From a checkpoint of a small segmentation model.
Model: 48-pixel images, encoder arch poolformer, encoder widths [48, 96, 192].
Training: normuon at rate 0.0055, 2200 steps.
Data: trained on simulated fluorescence microscopy of cells, 97500 training examples, 1.4 epochs.
Rows from block 1 of the decoder, named by matrix and row number. Rows with one number belong to one channel. Each number is 500 + 25 x the weight over its row's rms, rounded and kept within 0 to 999. All counts start at 0. Numbers have three digits each. After the name is the row's rms in percent of the matrix's.
# convs0: first 3x3 conv (decoder.mid.1.convs.0.weight, 192x192x3x3), inputs 147-153, a 3x3 kernel for each
# convs1: second 3x3 conv (decoder.mid.1.convs.1.weight, 192x192x3x3, transposed), outputs 147-153, a 3x3 kernel for each
convs0.80 098:500500500500528500500433500500504500400500500417500500500512520500500418500500500500500500500500500500500500500500489487500500500500500500500502484500500500500403500500500442500493544500500
convs0.81 100:500500471500500476525500500493500445477590500500500500465500500500500506500500565500446449500501500500500500500500435500500500500500494500500481426500500500438510500500556449576500516484500
convs0.82 094:404500526500500511500500500500510500500500500500500458500500554500500500518500500500500500500519500489500500500500500500500500500500500500418500440500464522500500500500450500500500500500500
convs0.83 099:500492500500500500498500468501500500500500500500478500500521500500500500475492453539509500474537500500576505398466557500500500500500500385500500500539500500506500481500500528500500500500500
convs0.84 093:500500500500500452535463508500500341500500454500500489500500500500500500560500500530500499500500435500500500500500500551442500500500503500500508500475500500509500500500500500525500472487433
convs0.85 095:500500500550500439500451500527477482500425500500500500486500456500500500500500500500450500500487500435500493431500500430509565432536500500500500500500500500500500532500500500529500500500500
convs0.86 106:500500500500437500490500500500554500474500500564500507500500500500519500500500571540500475500522515500456478452503500546500526516500552516500500500500576500567549500500519500500500503513500
convs0.87 105:500500500500500500500500500500500492467500500500500500484487504500500500545444500524533486500500500502495500500505500522500500500500474491500500500500459497557500500506500500525500500500525
convs0.88 106:536500500500500500500455500500500461500500499537500500459500529500542486500500500520579500500532500557560500500500458495500504500500500500498500500551500500586423500500500500493610500465508
convs0.89 103:500500500449511500500500500500513500454500500500546500500500500500500475500507524500514500497500500500500500500495441480500510507500500500500500584500500500498500500500500500500524500603500
convs0.90 098:500500500500500500470500500500500500444572500500496500475500500500500546468500500500500627446482500500500500558500571500500500500500500500493474500500507500497500500500490500500500462516557
convs0.91 096:500500566477500500500500500500500500500500500500500500425500500500500500503500500500544500500576570583500500500500500482509500500500500426500500500476443500377487509500500500540500500527500
convs0.92 093:500500500500500500500456500500500500476472500608500500500500480500500500500500500433500500425500387458500500506500506500539415500481474500500500500537475500500500500542546579489500500579500
convs0.93 098:500500500451500500500500500500500500451500500500532462500500500531500471490500523500531500500500590466500500500500500500500550500556500500500500500500500500472589500500500528500444500501500
convs0.94 101:500436500495500543500500500500611490500437500500447500500500559500500500500407500500540500473521475500596490500500505500474554500508500500500500426475500500530500500500500500447500500500500
convs0.95 092:500500455500451500500500500500500500500500510500500500500500500500500500500500500500469500500500525464466500500514500500452500491500500503500500455500500505500500500448500500500500538500500
convs0.96 104:500500500500476500500500500500500500532500500500500500500500500500500500500480500500500500500500500500462500552500500500512539563500480456500500500500500500500500482500500500544497500500500
convs0.97 106:480500500500500500510474482500500500500500500500500500500500500500500500529484434500500434500525433493494500500500499500500500500516500500500500500500500548500441500500436500500506500478449
convs0.98 099:521500521500500500498500500500500500368500500500500500500500500500519500500500500500500500500500500555500500446500505500566500511473500500500500500454500500500500568500500500500500519500500
convs0.99 093:493500500500500500516535500500500500500500465462500500500500500500500500408500451544593500520500483500500409500500500500482443500460436500528593500500500500500500528500500571441500500487500
convs0.100 091:580500484500500519500500491500500531500500479501500500589500430500500550500470500500500471499500500500498500500489500500504500500500500500485500500533500500500435424434468444500500451500464
convs0.101 091:500500500500500500500445500452500500509500500510500473458500500500500500500477500500500395500416410430500452500494500500500500500448500500476500507464500500500500500500500500500491500500500
convs0.102 099:500500500441500500463500465506500500500500500500500507520500545373500500500503500500511500500462500500463500500482500500465558500557500500500500500468500459454500500500545500500501500477500
convs0.103 102:500451500500497458500500500513500526517500569500552494540524500500500509500412500500500500414513500492500500500459500520500500500500500465578500516500500500500500608565500465500510500500488
convs0.104 092:500500500500500524533500500500500484500500500591500500531500500500500458500500508500500500500500500500525500500500500500500500500604541500588428500500391500500500500500500475500543446500500
convs0.105 092:500496500500500500500506500500500500500500500500500502500447500475510614500476500473500474481500548500500500500500500500423514539492500500464509500500500500374500500500489500500500559500500
convs0.106 092:500504500500500500387457485499500500500500500500500500461500500490500515500500500500486500500500547500500521500500542460512449437500500500500500500483500500500500500500500500480500500500500
convs0.107 095:500500500500500500500481500500500500500500500499500500500600500500551500500530650500462500500500447500463538500500500500500500500561494561500500500421500500481635491500500495500500500500500
convs0.108 111:466500518500500573500500500467500500500500500506500443500500505500500475499500500500500500478500500500500414500500500500500551439500500500494500519483487500500500500491500500500448500492382
convs0.109 099:466500533464486500500500500533500582460500451500500500500500507478500487500500500500429500460402509500500500500500505531547500500500500500500500461500456500500500479500500461486500500500500
convs0.110 097:510500500500500477500460481500500500500500500500526519500500459512500483500500500500483500500500437515500500409500466449500500500484491500536504500520436631500500500496520500502508482500500
convs0.111 099:500500500500538500500500500500410500500505500500500515500511500500546500500500500500500500440536500516500439517500500500402500457504445500500500500508500500460500500500500500500537452500500
convs0.112 103:447500500547500500498500500500506500500455500500500500500500500500505500500500500500500500500495460500500452500500500500517500500478500500500500500500415500500500455500500500525527500500500
convs0.113 094:500438500500525493500500500500500451500500583528500500500500500452500500500500492500500530500500500460500500500500500561500510500500534497500500490500537453500500500500500500500453490439456
convs0.114 102:500500500500470500500486500500500500500500474470546500500500500498593500496500500500487500439431500555500500500500500500500373500500500506500500327500500500500500500512500500490496500500500
convs0.115 109:500500500500500500500500500500549500443500500500561500493500561537500500500499500500500513500500500500426500481481499500500464500500465513500447500442500500500500500500490500500434465500500
convs0.116 115:500500527500500541500500500500500500527500489500497500500537500500538621500500500533536522571500525539500546557500453500500500500500500500476500500500500483500445500500536500500500500500500
convs0.117 091:518500500483500500500500500500500500500500500500500574448500500500459500464500552468500483500500481500542500500500500500500500434451476386500500432500500513507500444500500513565538500500500
convs0.118 093:500500500500500425500510500500530500500500500500505500449500466510500500509527500500500456500465447520500448500404500500501488500500500500500513500486500500500588417500500496500500500500500
convs0.119 091:500430457436458500500468415500500500500500510452500500500500500500479499500500500500500500500500519500500500500500500470509500500500514510518506483380459500467484500500366536500473500556500
convs0.120 092:500500500500500500500500500543500500500440500500476500500500425500500500488500408486474452500443500500384420500483445500500500500500466500500485500425500500500500500500447500500500500500500
convs0.121 100:500500500474440497475500444500500500500500500487500551500500500500500481500407425500411463500500500384500513500500500500441500576500502500366500500576500500511500500500500500511500500500500
convs0.122 101:496500500500500500500500500500500500500398500500500477566419464466500422500523592500500500500500555447502500500500500412475470394500539500484520500441500500500532500500500500497548500500500
convs0.123 103:500500500500500500508515500514500474500500500500500500575500502500500500451564465500415515500454541500500500452513500500500500595554455500499500528500441541550486500500520500500500473500500
convs0.124 091:476497500500500500489442500500500500500500500500500460474500500500396500500470500500417500500437500500500500500486500479500516428500500500500500573488500500500500450544394500595491500472508
convs0.125 097:501492510500500500500500500500460500500500500500500500500500500500500500512514500500500500522500500500500500546500500500500500500516500500500500527442500424438524500500500514574500500591531
convs0.126 100:500500500500500500500500500522489501594500500500500474500500500500500500500506500464500500535536500468500365423500500500500506500500536500465451502392418500500500500500500500500475500500500
convs0.127 115:503500500500500500500517500460460483500500500500500500500500500435500547500542546500500480429488500500561500500500500500500500500464569500500500500500500494500471500406405500419500500500500
convs0.128 097:500500500500500500500500500500500500500500500500500500500500500500500499500500500529526500500500500500500500577500385500500500500411481502462500500500500549527504500500500500500393552500581
convs0.129 110:500500500500569500493506500570500451500500500500500500500554500481527500500500500500500396484500500500491500461480500500499438500441500543500471425560500500500500546500500510451500478525500
convs0.130 107:500500500500499500500525452450500476500419526500562500500500466500536524548564500500500463513500500517559500447500500405485500500500500500500466431500495500545500509500478500531491500500479
convs0.131 105:445487500500500503500500500500500500500500500500500500500447513500592500500500500532500500445500522554518527447587500500500417500500447398410500500500500500533500500500500500520500500477500
convs0.132 109:423500478500492500500500491500500500500500500500495500500590500500542500500423544500436443500504500500500415484500483500479545500416500500500465500485500486500497485500500464500500500500526
convs0.133 097:500538500462490500500500500500500452449500500500459500524500470500500546500500500449478500500492500457543542523564500500417558511500500500389494500500429434500500495500500461500500500470500
convs0.134 100:490500500500472500500500500483500500500500500500500467500500500500474500500432504500481500514500500500504500509519500500535544557500500500500500500530500500500500530500544500481500500500538
convs0.135 097:500500500471500500478500485500500500500507500500500556500500500500500500500500500500561500500500472500563500500500500500500500470496431500500500459500500424500501500500500501543479497500500
convs0.136 108:500493540433439432500494510500500500500500500509500500500500500500500500496500500455500500500500539564500500500500500396512500500500500500500500500500607500532503500512500561500500450470500
convs0.137 092:427500500500500500500500466500559500523551427500549500402500500500500500500454500467420500376500420500500500500534500500500500546500500500500500500500427500500500498500410532500500500500500
convs0.138 099:500500523443500403500500500524517500500500500500471500500554500465461500408500500500448499500482500500457500608500482500500500500544494500500500500500469500500500500500433480500500500500500
convs0.139 101:500500431531445500500500500500524500408500500500480495500500500500532452500450500414450500450500464500500500455500500404562404500500481500484500456500410448486463518500500500500500500500500
convs0.140 102:500500500432500500500574500594500500500500500500482500500500516410500514500463529500500500500448500500500500500454500500500508500500500500500500500507500497500500500500500500500424500525500
convs0.141 099:500500500500500500500500500477434448414470500500500500500500500500500454500500500364500500500470527417500483500553509500559470500456500513500500500500500514574500548500500500381500500500500
convs0.142 099:500500500500536500479500500508500500500500500500493509481500500520500456480500500498500420486500500500500481500500500500500446500500356500513546500490500500500500500500500500519500510539500
convs0.143 106:499500500500500500500500526500480395526550500522500427500500500500500493500500463500500500500509500500500500500443500480456500500479500500500500550500500614500500500500445500543500483500500
convs0.144 100:500500500500500500500500390478500500557438500490500458500500470500491466436582500500500500500500509500500578500500508397552500500500500500414474498508500500500485448500500500500500500500500
convs0.145 098:500500559500506500500487500500570500487500500500500490474500500466500500468501500500435500500487500472500491440500500474519500500500500501410500500503576500484500500500500500500500500469500
convs0.146 098:449525500500477500500472500500583500500500500500562554603500500525500500500500500476528500500500500500500502500536500461500500494500466500500500500503500500583476500493500488500500500458480
convs0.147 095:500500500500500502500500514500500484500468500500500500502500500500549530500500521500505383515500462422500577449500506500500500500500500477539500500479541500500500597500476500500500500555500
convs0.148 107:500500500500500545461500500500500500500500500500500500500500548521485500500500517500500500434500500504500465500500500504500500486500500500531500522500500500459500500500500500492584500500500
convs0.149 101:500500500500500500500476500500500500432474531500500538456575459500538500405503500560450500528529500500500508464500466479500500464500500500500500445398500500476500474500500500500480500500500
convs0.150 103:500504500500500500500500500500500500500500505557588500500540500515500500571500500480500500500520500471500462500588500583500517500496665477477500442555500500550500500515500407500495500459500
convs0.151 100:500500500500444488523482500500500542486500484500345500500500500500500500483500500500500500500500500500500487500500483533515500500500500504500575500548497500500422489547538500467500500500500
convs0.152 097:500500500500484483446500500500406500524500523500495500500500500500500528500500500480457500494500496500500500480487500464500500500500500500500479500500513500500446540500453500500500500487502
convs0.153 102:441546500500490518500500500500500500500444500503500516500554500500500500500516500500500500500500468480500470500489500500560500500500500414500500500492500444500500489516500500500500500500500
convs0.154 104:500500500500500500500500500500500500500500461500500500511500500500532502500505500500514527500500500500500500388382353500396500500457500504506484506485500446500500500500511500500500500500526
convs0.155 092:500500506447500500500500547463445500500500500500506500500472500500500500500500500500500449500500500500457500552500500492500500500500500500500474500484500500460500516500500529500452467500500
convs0.156 104:500500500389500513500500500500464440500468500500500500500500500500500500500500500500500469500500500500500500500500557500500500500546430500500500500500515500558500500536557500500579500500500
convs0.157 108:514522480500501500500500500500617561500374500500591438500500500500500500500477500500500500500500597506500451500500500500541500500500500500532554476500500500500500500500500500500500461561500
convs0.158 100:475541500500500500500449500500500500532500518500500506458500499500500500500500444500490500488500500572500500500500500500475463500500500469500482445500500500500453500506500500500500500500500
convs0.159 106:500500500422500453505500500500500500476482550500500500469500557512500500500491500504500500380500500456500500500500476500523500518500430500500500453432463500500555540537500500574500500500500
convs0.160 105:500500500500500500500500500496500500500500500500500449500500500449500500532500491500501500500491500500500507500528500377500500500500500447500500500500463473500500500500430500500500395440460
convs0.161 097:500488500500452529535500500414500500500500461475500500500500494416500395500500500624500500495500500506472500500500503500500500500559500508500500500500500433500412500558527500500483496488500
convs0.162 104:475500500500467500500500466500531500500500482500590525500500500500450488500500500497500500500502563500500500500388435500500500500500546500500500500367500500439497500487500518467500500448500
convs0.163 104:500500481440500500500510498500436500500500500500484498500486441500500475500506500503500500508500581535500500500500555500470500500525500475500500500500500484462475500500500500471500491500500
convs0.164 103:500500500435500500479478503500475500500500465500455494500432500500530500500500500444483500500500462500392500381549500500500511434502500500411500500510500500500500500500500500500500500500482
convs0.165 102:500463497500500500500508500468500487500500500500500500500500500500500500500500500500443500500500449500500500500500524500500500500500500500500500500373500451398500500500500500500500480500500
convs0.166 108:500500500500500493500476500495452500500501500500500500500500500474481503514500466500500515500500500500500500500454500500500500511575554500500500500500525500500413500471504500500492500486500
convs0.167 103:500500500500474500495500476500543500500447500500500500500493496479463502410500504500500542500500492561500500467500469500500500500500475500500500515507413518440480500500500500500466562500515
convs0.168 102:500500500445470500500493500500500500500375478541500500478404500500500490500500535500500469500507500500500500500504500500500552500500495589491465500500500528500443500531500500500450457414498
convs0.169 099:500500448500500483500500453500500553485500500501511474500500500500500451532500500500570584529500500553500500500500500545500500500500500425500500500500500500426500500506500525500500568494477
convs0.170 098:500500500500500500500500500500500500500534484500500437491500500546464500500500500500500500520478500500500500516499445500497516478500500500500500500500535474500500449500500500520480500562500
convs0.171 105:500500524500500500500556566472500498466500500500500530519500447500500500500500500500500500482478500500500500500500500500504575481529485469500500500439578529500500500461427500468500500557545
convs0.172 093:500500500503451500515500434500500500452500500565500500564500500500500490549486495562565500500507500500500500500500459500611587407457451500500476544519500500500500436500500500500500500500500
convs0.173 103:500525484513500500500539500500500500500556469500500415500500500500462500500500500500500500500500500492500500500500500500459500500500500571500500500520500500500560528500500445500500582500500
convs0.174 101:500500424500500500500500500460500500500500500500460500491500500500500500500500500500500500500500500500511500500500500500500500500587500500369402500500500500520500500494507500500496500494500
convs0.175 108:500500500404500472500486500500500500500500483496403489500500541500500533500500500500500500500500532500479500500500535500500500511500500545500500500503406519500500500500480543500483500500500
convs0.176 108:500584500462500500500500522500500580509500500503539523526500500500500500500500500470568500500493500500500500500500500500500500500500500500500500499476444500513500500500500500500500500500500
convs0.177 098:500510500500500500500470438488500500500531449500500500500447500500500500500500500405500500412446500501500500465500465500500500423500500500500500500500500592500500500500500472500500495500500
convs1.80 074:456456444500500475500500500500551384582500500500611500500500500500501500500500500491630512500550500500500500500500500500575500465496500500500500500500622461500500551546500500410500500500500
convs1.81 100:500500500575500500468507500500500500561500500501500500500500554456500500500553500500500500500465475500500500500535500500500500500500500500500494525500493500433500635500500516500493500500500
convs1.82 093:500532500500500500500500500500470500500517500500500465500574500500500500472500500461500442484500551500500500500500500500459500500500386500500500500500500500500500500500500538500500500500503
convs1.83 084:492507500518585500500568500516500500500468500500544500500500500602495500500500500500500500500500500500500484500500500500490500513500513500500447500527528496500500475443480500485500500500477
convs1.84 078:500500500497500500500470500539500500500500500500500589500396502500500567503500456480500500500500455500500500500507500500529500479500500500500500547477500500500500507560500500558427500366549
convs1.85 068:500507500500496500500500500500507500500500500500500500515500500500500500500500392500500460500500500500500458500500463500500500500500500500500500500500500500500591476500500357500484500500500
convs1.86 165:500500500521494500500500500500500500500500500500500500419526460550592540486481500412427500500539528500500500472500500500500453456500500500500500457467479500500383500500524548455500500500500
convs1.87 140:500500500500585616500470509500560500526410492512500500449510500500500460500459500500495463448426488446500500500475500500442500500500452500479480500456504500500500500500530500501500500500482
convs1.88 164:455500500501500532500500500459500500500500500500513500500500500500494505470500500500403496429470500500461474510500500500500500453479500500451500483500462500500500446500500500500500495500511
convs1.89 105:500500500500500500500397500500500500501527490461500500480500500500513500500488458500500464500483500500482500500495555507500552500500500500543500469543520500475500416500495500537441500500500
convs1.90 091:500478500500534500500500500500500500500500473567500500500500500500500500500500500500500500500500500548500526500444542500500500500500460500500500500500500500409500500500591500561423500505500
convs1.91 094:500500500500500472500500500475500500534500500500500500488533500499500549500417500500447500500450455500520500500500500500567500492500500500465500500500500447500431500500500500500500500500496
convs1.92 067:469500500500500500500500481500500500464489500500607500500500500500500500500500500502500500500500424500500500500500500500500500500500500629475500500468461500500500484471471500500500510500500
convs1.93 087:500454467474500500578500500500494425500500500500500500500500443500457443500412500500500500500500500500500537500496500458500456500474499500500500500500500481461535500500519500500500500533509
convs1.94 083:500500498500445500572500485500500508500500500500500500560500500500381500500526500500603501500500500477500500478576500500500500497500500500488462500500519500484500500481500500484500459555500
convs1.95 095:532593500565549550528500400509500500500538500500532500556505500516416500500500500500478500500505500503500500500500500500500500500529500553570500500500500500500500477510500500500500558500500
convs1.96 115:500500500509500500500516500500500500514500500570500516463500500500500536500500500500500488482500500500500500500500500502500500500500500500500483500500500500491500500500500535500560528503487
convs1.97 127:500500500500500500519495508500500485500500527500500500500500563500423500500500525500500536500560510500500500500500432517581500500500500535430500475500550559500500500466503500484583500500500
convs1.98 087:679500500500500500500500500500500500500500500500500547500519500500503500500500500500448474500500500500539500500500500500500537516472500498500500500500500500500500500500497500354500500500500
convs1.99 088:500500500428500500500500500500524500500542500500506500500500500542500500511500500500500500500483500500500497500534500500500500500500500500609500500500529500500490500500587500500500500500500
convs1.100 094:500457500484500500500500503500500500500423500500500500533500500500624565500500500458519500500500541500500500500500502500500500500476500432479500500500500500500500424500500500500480500500500
convs1.101 091:500500500528500500500500500500459489500500500500500500500454497465450500500500443500500500500414401500432500500444500552500462500416432500500500500500550500500500500473500500500500500500500
convs1.102 092:504500500464500500500500500457500500500449500500500500485500500430489503500500503497500500500500500500500500500500500500500500500500500500500494500498529480500460500495500344500501500500446
convs1.103 088:500434498500500500475487504477500500500500493500500500500530500500500500500500500500500501557500500505500500500534551414553500500500500467544500500500500500500479500356500500500504500500575
convs1.104 080:500500500500638500500444437500500500500500500500500500500535500500500500500500500538500500500500500500500500512500546500531500500500500500500500500500443529455500500512500500500500535482500
convs1.105 084:500497500500500500500500500500500507497500500500500512500500500500500500500500531544500500500500500532561500500500501500500500469526555500490500500500500500439533500500596529500500500500443
convs1.106 071:500500500500500500500500500500500508500500500529500500500476500441500500500500430500500500500500433500500500500500500500463608500500500524500500500500500566500553500575500640500468467500475
convs1.107 085:500522500500554500500582500500499440512538500500500500515500500500500500500500498500500420500500458469500493500500500500500500408488500500500525500476500500500522415448500462500500500500500
convs1.108 130:500500547443500451500500500500500457500527491500500495500500500500555500507489502452496500500500500487500500498500491561500491500513500588568500500500500500500500500500500500571500500500500
convs1.109 091:500500503487482500500500419500500500500500500500500500500500500519484500500535539500500546500500543500457489500500500458520500477500472500524450429445429434481500556510500500529541500500500
convs1.110 091:500500500500500500500534500500500500500500500500500530500500500500500559500500500500500500493502500500500516500500452509613500500458445500500500500500551567500500500500493505335500523421535
convs1.111 161:500462500531500500500485500500500500500500500500485500500500493500501500500443500500500500500500500571500500500500500500500624500500500524500504483460500544500513534500500500507463500496500
convs1.112 113:493500500551491500500500500500500500523535500500500500500554500481500500499539493504500500500500500500500500516500505553500500544496500500500500500458500500500505433500500500500500500500500
convs1.113 079:537500500500545500500500500500500500500500503500500500500515500500442426500456500557500500500500500500500500500473500522404500500500500500512500500500500500500500500500500500595478500500500
convs1.114 090:500500500500500575500500500486481500517545515500530484500500500500500500500579500500541470500478500500500456462500500500536429500543500500500530500500469500500500500500559500500500475500500
convs1.115 138:500500500500513500500500500500500500537500539500554499500500500415500500500500500524500500500467500527500531489503514500526500500451458500500500500405500500548500500500500500500500500568500
convs1.116 181:452500500500500500502526500500501490500500518500500500500500500530508500511500500500500500500500500525500500523500500515500500500500500500451477448463500486476500500500500500503500500500500
convs1.117 080:500500508500539500500500500470500500443500500500500500500500500543488500500500500500500500512543500500485500500500500524500500500538500500500500500500500500468500500500500500500500500500558
convs1.118 084:500500500458507500500500500500452500552500488500500500500500500500500561500500500500500530500556500538500528500500500500500439500500500500500500500483500500500500500500500500500500522500500
convs1.119 078:458500500500500500500500496500500500521519500500500500500500469500500537538500500500500500500469460459500500500500500500539424500500500500500534500500500493500500488500599500425519488449500
convs1.120 084:500529500564497500516500500500500500500500500500500500500500568500457500500500500463500500506504500500500500503500398500500500500549500500500500500534500500500499500500500500500500601500500
convs1.121 078:500500500548500500500500503500530500490500500500500500437500438557500500500500500500500500500500500500500500448500561500505500456517500500500567500463500500500525500500512500500500500500500
convs1.122 108:500500487500440500559500500500500500500500500500500500500472500500520500500454500500500410500500485454477500448512500422500500500500500500500500500473500500500500500428500500479500500500500
convs1.123 090:500500500467500500500500500500500500530500500449500500530596500500500549529500495500500500500500500500500465500500500500499500500500539500500494500495500500511500500500500488500525562473500
convs1.124 087:500490507500553500500500500500500447468512500447500500500450500500500500500524500500500500500500500523500500500511506500500524558500500518500500534500500500500500500500431500500445500500456
convs1.125 116:500500494500500500493500500478563500500500489500500500500500500500500500503531500500466500500500418500500459500500500481500500495565500500456448500463500500495559500500500488500500475500500
convs1.126 094:500500500500489500500507439500500500500500500500500441500500500500500500500500508500500503500500500406500500491500481500500500501500500416500500500500500500500500586500500500502563500500500
convs1.127 108:500500500500500500525500557500500476500500500500500500500500500500500500500500500500500514500500506545500500500500480528500436500500523454564465500500508500500500496500500504500501500500500
convs1.128 090:500500500500510498496500500500500500500500500451500500500500500532531500500500500529510500500500500500532564381476500473500500500500520500507500500500500500439500500539500500498500500500500
convs1.129 111:500500537512500448490500500499500500500500500547500517563492500504500560500500516597526500500500500500467540500500500500500500500500500500501500500500500458500500500505452466500500500500500
convs1.130 127:470495500500500500500500500500459500500500500500500500556536500554478500502500500500500500500500500493500546500480494559554500500500500455496500422500491500500448500500549500420500500500500
convs1.131 096:477500495478500500500466500500500500500500500500466500500500500500500500500500500500507500500500500500536500500500500500500500500500500509500484458475500481500500500427538590500500500566483
convs1.132 110:500500500500500453491466500500448500500500500500500511563450497500500500500500500500500505554500500500500500500498500523517591500500500500500500500500465500500535500500500547500500500500500
convs1.133 073:500500500500500500500475589500418469500500500500500486572500500500533500500500500500500460498500500500500500500500500500500500500500500500500462545500518500500499500500500500565500500500500
convs1.134 077:423499500500523500500500500500517500479500500500500500513500500500500500500500500463500528500500500500500508500500500404500557500500452388500500500500500449500500614500500500500506511500500
convs1.135 088:500500526500500454500506500500500500449500500500493500500510481500500500500517500500509500449523500500500488500500500500559500457409450488485500470500500500500500500500500500500500500500500
convs1.136 101:493500577500472481500500500513499488541459500501500500500500571500500500500451500500500500535530507500475500500500500484500500500500500439548508500528500500485535500500500500500500447500500
convs1.137 090:500466463500471500500500500493500500500500571500500500500500500500500500500490500500500500500500500500500500507500500500500500500500533500520500500500487500500413523500500443500500500500412
convs1.138 075:451500500500500500500494546500500500517500500609483490500472500500468500500500500500500500423500491500458500500472475541475468500500500396500500500500500500500500500500500500500500500417500
convs1.139 092:500500500500506519500500500500487463500500500500500472500500500500500475439396500500500538500500500549500500500500500500500500500500506541601466554500500552405481500500500517500500500500500
convs1.140 091:515488500500500500500500500500500500512500499500427500520500565500500500500499500546500393500496500500509500530500401500500500500500500437500500480500500500496500500500500505500494461500519
convs1.141 077:500500500500500500500500612500500500500500500500500500500500500500500500500500443500406500495445500500500500500500523500500504500439500500500507539560531507457500553500500500500498500500500
convs1.142 100:530500500500500500500500500500459500441500500439500500483500500455445559500500500500500508500500500500476500464500500500533519500500500500500500500500500500500450514531500500500500500500500
convs1.143 118:457500500500500500500500500500500500500564500500500500500555528500500500500500500500500576500500500500500500520500500500500500397500489567500500492457448500500500500500464500500500500500500
convs1.144 091:500500500500500500485500519500500500500500500500500496417485536477500500449539500500500517572500500500500500500591500490526500473498500520500500500500500500469500564500503526500500500500500
convs1.145 088:500500533428500500500536500500500500489472500500500500500500500500500500500500500496500500451500500500492441505572500500521500500491433500500500500500500500500500500500500500500492455540500
convs1.146 090:500527500500497500519500500481500500500500500500500500481501500500500500500500500500500500500500500501500497500500500560500483500500500500500505500500500515386500500500500466500500500500500
convs1.147 096:500500454570500500504500500553500500500455582500530500500492500531500515500500500500501500473566490500604467500500500500500505500443500399500500500410500500500500500600500500500500500500500
convs1.148 189:456500500500500500461500500488500500500500500500520485500500500494500500500530489500500500500433500453504461490500519500500500500500500500500482500500462500500500505500500517513500500500488
convs1.149 088:500547502500500500531535505500500500500500487500500500500500500490500500555500500500500451500500500500500500500500500500500500504500500500500500500500500514500487500500554500484490500500500
convs1.150 165:504451555500500500531500500500452500500481500500500500500546500500500543500500500504485500500500460464500480500496500500444500500500500459500500500500500500435494434500500500516500500500500
convs1.151 093:500500503554500500500500445500500500564469500478500478500523500528500500500500490519500500500500500500500590500500500500500500492500500500500477500500500506500500526558500500500535500500500
convs1.152 087:470500500500447581500500500505500500500580500500500500500500500500500457500489442500500500500500500451500500500500500512475500464507534412539500481500500484500573500500500477470500549571500
convs1.153 090:500500500500443500500500514507500500500500500484500500500500500428500500506500500490500500500500500500500500461500500500500500500500546500431500500500543500500500529504530500436500500500500
convs1.154 149:447500493512507500500500469500500566427429500483500551500439511500480429500464500518500500500500544500500500500500480500500500500468500500500482533500500490500480500500474500498500454500467
convs1.155 078:500500500500500500500500500517454500500500500500500524500500500500500500449500500500500500500602500500498500459458500500451437500500500500500500500500500500500555500500500500552500430500500
convs1.156 097:519500500500500500500500500500500500528500500500515500500500500500500462524500435500500500500519500500500500500511500500523500500486500500451500500500515500500500500500500500500500500500500
convs1.157 090:500500503466500500527497513500500500483459498500500518500500500500477500500500518500500500588500500500500500500500500500500500500500500500532500500457428500500536500500439500500500500500500
convs1.158 081:500500500500500500356489500500478500500500500500500500500500500499500500500500500500500500500425500500500500500500500500539539500451517473500498500542500500500500500500500500500496520500500
convs1.159 104:500500475500609500500500500500530500500500456500500500500500500500500511500500503500473469500460489500500500444500500500500500514500521500421500500405500557500502500500500500500500500500500
convs1.160 122:500500500382500500492496500500500500500482558500518500500500532500441509478500500518500500500500439486511530500500500500518500500479500479500500500499500500437500500500500500554500500500538
convs1.161 111:497500529551500500500537500500500500500500510500500500611500500500500500500500500432478500457500500500527500500500500463500432483500483500500500500500449578500500500500493500500464500500551
convs1.162 110:478500500489500530500458500500500500500455500500500500461500525500526500500500500495471500482500500500437500490500516516500500500500444492500500500450465485500500465429500462500500500500500
convs1.163 115:579509491485522500500500514500500500500500500448521500500500500500500509500500559500500500500500500500500500575500475500500408500492500500500492500478535500500500547527464491500460513500500
convs1.164 083:443500526357500500500500500500486528500500500500500500500500445500500500500500461554500500500500500500506434500500500490500500500500490497500547484500529500439500463484500507500500499500500
convs1.165 087:500500500500500500500500528500500500500500500500500500500500500483500500500555500500500500598500500445500500500500500500500500500500500446500500500516500500500552500465500470500500500500500
convs1.166 099:500500500500500500514508527500530500500500500516500500460475500500494466500500473500570500500500500500500500500500500506500500500513500500528500500500520506500500500429500511500500482560500
convs1.167 095:500460520500500546500464500539500500500500500500500520500500500488500500500476499500500500500500482484500500500500500500500500500500500500500500500500500500501443500500500500500500570500500
convs1.168 088:500500500500500500535500500500500500564500500500500494500500510481505500500500500500500488500500567500500493500500500568632500500500500423500489500440500500440500500500513500500451500500500
convs1.169 079:500500500500537500531500410500500500500584538500507505496510500500479531500500451500500500500500611516500500500500503500500500500480466500500500500500422453500500492500480468500452580500573
convs1.170 071:500500500500500500500500500500500500500448500500500556500500500500500514515500500500570500500500500500500500500500536500469500500500537500507500500478500500500500500500500500500555500500500
convs1.171 103:500580501500500515451445500500500500500530500500500500522500500601538500497500500500500500524500500500468453500500500500500500500546500500500500500438500500484500534500500500473500500500500
convs1.172 078:500539514513500480500489500500500500500488473495500500500500500500500500500500500500509500500500500500500574500500500477500500500544471500500500500481496500500500500500500500500467521500500
convs1.173 109:491500500493517500500500500500500500500508500500500500500500500437462481500500500500554500500500500500474500448500500537500500487500477500500500500472500511500500500586500535505500500500524
convs1.174 088:500500500500500500500428555500500500500500500498500586500505500500500500500500500513500500526500520500500500540500500517500500527500500536500454500450500500500500500500519500469569500500500
convs1.175 104:500500500500545471500500500454500500500500500500500500524500500500500499527500500512500461547500500500500500500500480500500500500500500528464405500500506500500483502500500500494554500500500
convs1.176 120:500481500500500502568457524500501500500459500500500500478500500500500500500500477528531514451500448500500500500500539513500500500500500500483500470435500500500500500450473500500500500533567
convs1.177 098:500500500500500500471500483500484500500548500500481489500500464500524500500500500500500505500500505500500500500502500500477500500500500536520558500511564500500507500500451480500437515484529